From a checkpoint of a small self-supervised image encoder: 203450 training examples, 5.8 epochs.
Rows from block 4, named by matrix and row number. Rows with one number belong to one channel. Each number is 128 + 32 x the weight over the matrix's rms, rounded and kept within 0 to 255. All counts start at 0. Numbers have three digits each.
# p10: first pointwise conv (model.blocks.4.p1.0.weight, 64x64x1x1), inputs 0-63
# p20: second pointwise conv (model.blocks.4.p2.0.weight, 64x64x1x1, transposed), outputs 0-63
p10.0:154109100099072080142122145129169051137150143134130132104133127180028137135131096084117140137087128108087122113113067146161139098111099140162059136092167099126122152131096128150045129087123138
p10.6:150141091075104117119089094140153098129093121106153122098051142165118137131194113115132150125163106150135198125126142092163115116108136105103177158141152097136089138118105122154206144148120135
p10.7:148147072096106134093116105127144164097123169073132094078121148138091121099130107129149118122089164097116158114167112044102142162146082150134144099074156048120138098071123112133127111113106060
p10.12:149192145157101099153164134036128124148135063114147095093087087172090103135117074042141164115083122186165190137134138128138156056170141119180121138104085113130159067052124128143138140178127063
p10.19:138132153153191084176043102126140070118140119116151141122103076115077142128133119128143103086058120143152130144119114116138100152078124125138113116105048153122145105151132120119143108061104089
p10.23:119186076103117171099133148150109102175096092144114173123116123172137094134114083143151193133160121106089107138105175154155087094123150125169063132074164104121134119101088106117110130113126207
p10.27:144118142141131129143150092078160115097127166154133199152127097131127103128147118094137045103132141139111145121092098100091149152089142000146106126100142142094164133038149158111119142135164140
p10.33:159120136106161124108122052066164177104111182157170165124129087068089098162130073137108107081087098146118101151112106154148192146148124111173161156114089127075084053136134140143083110150151115
p10.41:143138119173173107164088153079113045125097141160149167132060138115096138137150141153148180146109123163121134124104082165154098099114138111137118131111111136097109131161098093198132130132070189
p10.46:130173091103092115140138134084143141109078102111138089101126125169137146137110145126111181123153109135168146083162190073165120085137088153119088142101152059089117132112124120127112130157159164
p10.50:132099120068089091119124082055133177124149101104161084066154098150144114155107118119139137117152145100116131159121153106158070073186087130159092151124083110126093080072099102148115135135149136
p10.52:146050170090168110092151112173163103136141101070118073091082139123105091156099161139128109181103114143104144163144175088117077175122119113157143110122144148084186161026149140024119132096133104
p10.59:108181119172207123136114105163157143189138116172073089183105152169150150124106111159113141181140141172156169157098116139164158193079159113116162090100146114165141154147128168118149158110154109
p10.62:126121117106091171139124148138115153186078060124124064055141167154098136116071170102145164096157103074096081147143188102110160117064132138118123134058122076149179143119121142088091171167066115
p20.0:120136115168166138079149156179132134133173109124103090127124126101081092129156135137161162135150127064135086116144092131091143125129103104145089152164212122133122146128078127085081164094175115
p20.6:140167103123150135160127132168133124099166163131120155101122105170155166105130157142188122143140157095157145109102138145127155107144107154145149161147151133124123127139150116109108095150123137
p20.7:134131084173137053113144106091170131083107156036127137110082138112121154113155116169112122139123131136149083131125132172141093119137161103108130136156170140144130071157108166187129169131094110
p20.12:172168055125069149121165198108141134207154132142127132199098142109160097129120152148210136136166126133167179078112108153146132130157137073153127148115127085136112178141076183118065140096123102
p20.19:109146139135158155129079166136114111166136165122116162097154090086116134112159146078132110108103125104131075170119150084173133140149142182134141139144152159114117125086136099069112125148157186
p20.23:090165087174086161092175122126146102173157156164141102099135117121106092115148130151160174131078115060129134131095158131100178126125149163090127140117188175151149146135140135084181121145142152
p20.27:073126095127118142129130134158076162143145104146150131129133179112132155133139176115115128100117159107166082072154129055151139176192052135173144113140139135114109102158152104145079139203119169
p20.33:095122100151056120164073105156121185148083104189147093148095185127057108178152167093133015217173158093181104154222089084123129106092089116119153139068145080037123098184136043114148181129091080
p20.41:115154202113188133170119135121096100138135129077141115141090117119143131124057111069062117095124115188145139120119111129182115111159154152162146102100080111132121134115108145181106106087145115
p20.46:101106207122142108139093124136140139077105112116111094123124097095129112150119090106057114131101144142126121177127116151123113099113089131122115111137108152135132104118155117111147141124158107
p20.50:137166030166119125130109162102085165206142124156136100184115135078094185158113105200165110111107150116109113108117098120118117145135179137105130153133085137115116115159114160120102160123118119
p20.52:015140118152134125128125159112114120154117104131105099138099166136118146132077183122099153135126150102123099080174163083126178103100055123151094127102099098138138119120122031087205148070123086
p20.59:136146159096104149096126170125089102153171105190148173114141102175130056139163151111175166127180145096139133141126161122076164094101103136139121159076202135148140169107123127095105145122164141
p20.62:131100129120127104144023148118158158145137087132171178149196137137077138138138142106137096166162127113032067185160089110145132068127142191132255056081111152037089206099151079154135003136059105